{
  "crop_scale_min": 0.8,
  "num_classes": 12,
  "activation": "silu",
  "block": "plain",
  "upsampling": "pixel_shuffle",
  "optimizer": "adamw",
  "beta2": 0.999,
  "eps": 1e-08,
  "batch_size": 256,
  "weight_decay": 0.05
}
Rows from block 9 of a small segmentation model, named by matrix and row number. Each number is 128 + 32 x the weight over its row's rms, rounded and kept within 0 to 255. All counts start at 0. Numbers have three digits each.
After each channel's rows are labels from the 100 images, of 14848, where the channel reaches its highest value: "strongest on" is what is common among them. Only what is clearly more common there than usual is listed. The data: rendered roads seen from a driver's seat, with toy cars, trees and houses. In brackets: how many of the 100, against the usual share in percent.
# conv: 3x3 conv (model.decb.0.1.conv.weight, 64x64x3x3, each kernel summed), inputs 0-63

conv.42:142134121119110124161138115167096142173136060099104058098118167144119111098117129120091154072142096083183120134112130128109117169045203112123128115055128146138158172111108109134157190086110115
strongest on: straight (78 vs 32.9)

conv.60:056129160130135082104124102109152092121143129097072006099163125109123123154120132093127018137120071114110143131115160124133138138122117107110115124092161082107119155102110122124149132139188116
strongest on: truck (88 vs 54.9); bends right (67 vs 33.1); crossing stripes (57 vs 25.2)

conv.52:126152081089122100106156181113127159109109090141105181109109162157109144188047133180084131094065114129124123138131134124137133069097146125075143097044069166130144088144135140165111122129150134
strongest on: truck (85 vs 54.9); bends right (73 vs 33.1)

conv.44:104197165146179087125119126111117054159104140164136137132132097113124139088051117158170149071150087129152005135087098131160140142131089125125083125106134149111123112158135104122099133122116127
strongest on: truck (100 vs 54.9)

conv.33:060140123122151171127075110095006109096172111127120066156103087152105130109140120101175063101149113117066118128118101140086160157092118111146087147103140141121114165127156122099147137134122160
strongest on: truck (99 vs 54.9); vehicles: two (73 vs 41.9)

conv.35:103155104200159130129123152149024137130169119119085130110118156154148153107062131128100109097099137134124021088118118086124159150123108099124099133112138100108162149066134092133176100139120158
strongest on: truck (100 vs 54.9); vehicles: two (72 vs 41.9)

conv.6:084113099133181117137109144133114120129114104109082085147181108125172173135033122109121142095137116121108000104079139114135100088109076109141112129118099133140119131141087130118085120157138083
strongest on: truck (100 vs 54.9); vehicles: two (71 vs 41.9); bends left (60 vs 34)

conv.26:088147082085138101167130109130151129092126123102117138130086105131139146045101094081119142121096099147140089087122112125169140145115103162149133069042120138139065116135142046121174114089148185
strongest on: bends left (63 vs 34); double yellow line (61 vs 24.3)

conv.20:085171129116123123116166130094128091181112129059085098083139088145080137113205106109137133131146111089144078085117098111134158124110105095105121073095087166133152057132113065084156085133140142
strongest on: truck (96 vs 54.9)

conv.12:144139149077130081093129098093128180137105141115115139103132160174060159134143102112166147091198110133122065140083089103161129140104171134125101156062149138136172093107150204092118079159122102
strongest on: truck (100 vs 54.9)

conv.48:151130154151136121133012133111117203110162159103133087137070136097076124117180091118146100109114129122117104114123115167131130115113127122185099117148136033155122140136120058108158117134085120
strongest on: truck (99 vs 54.9); vehicles: two (67 vs 41.9)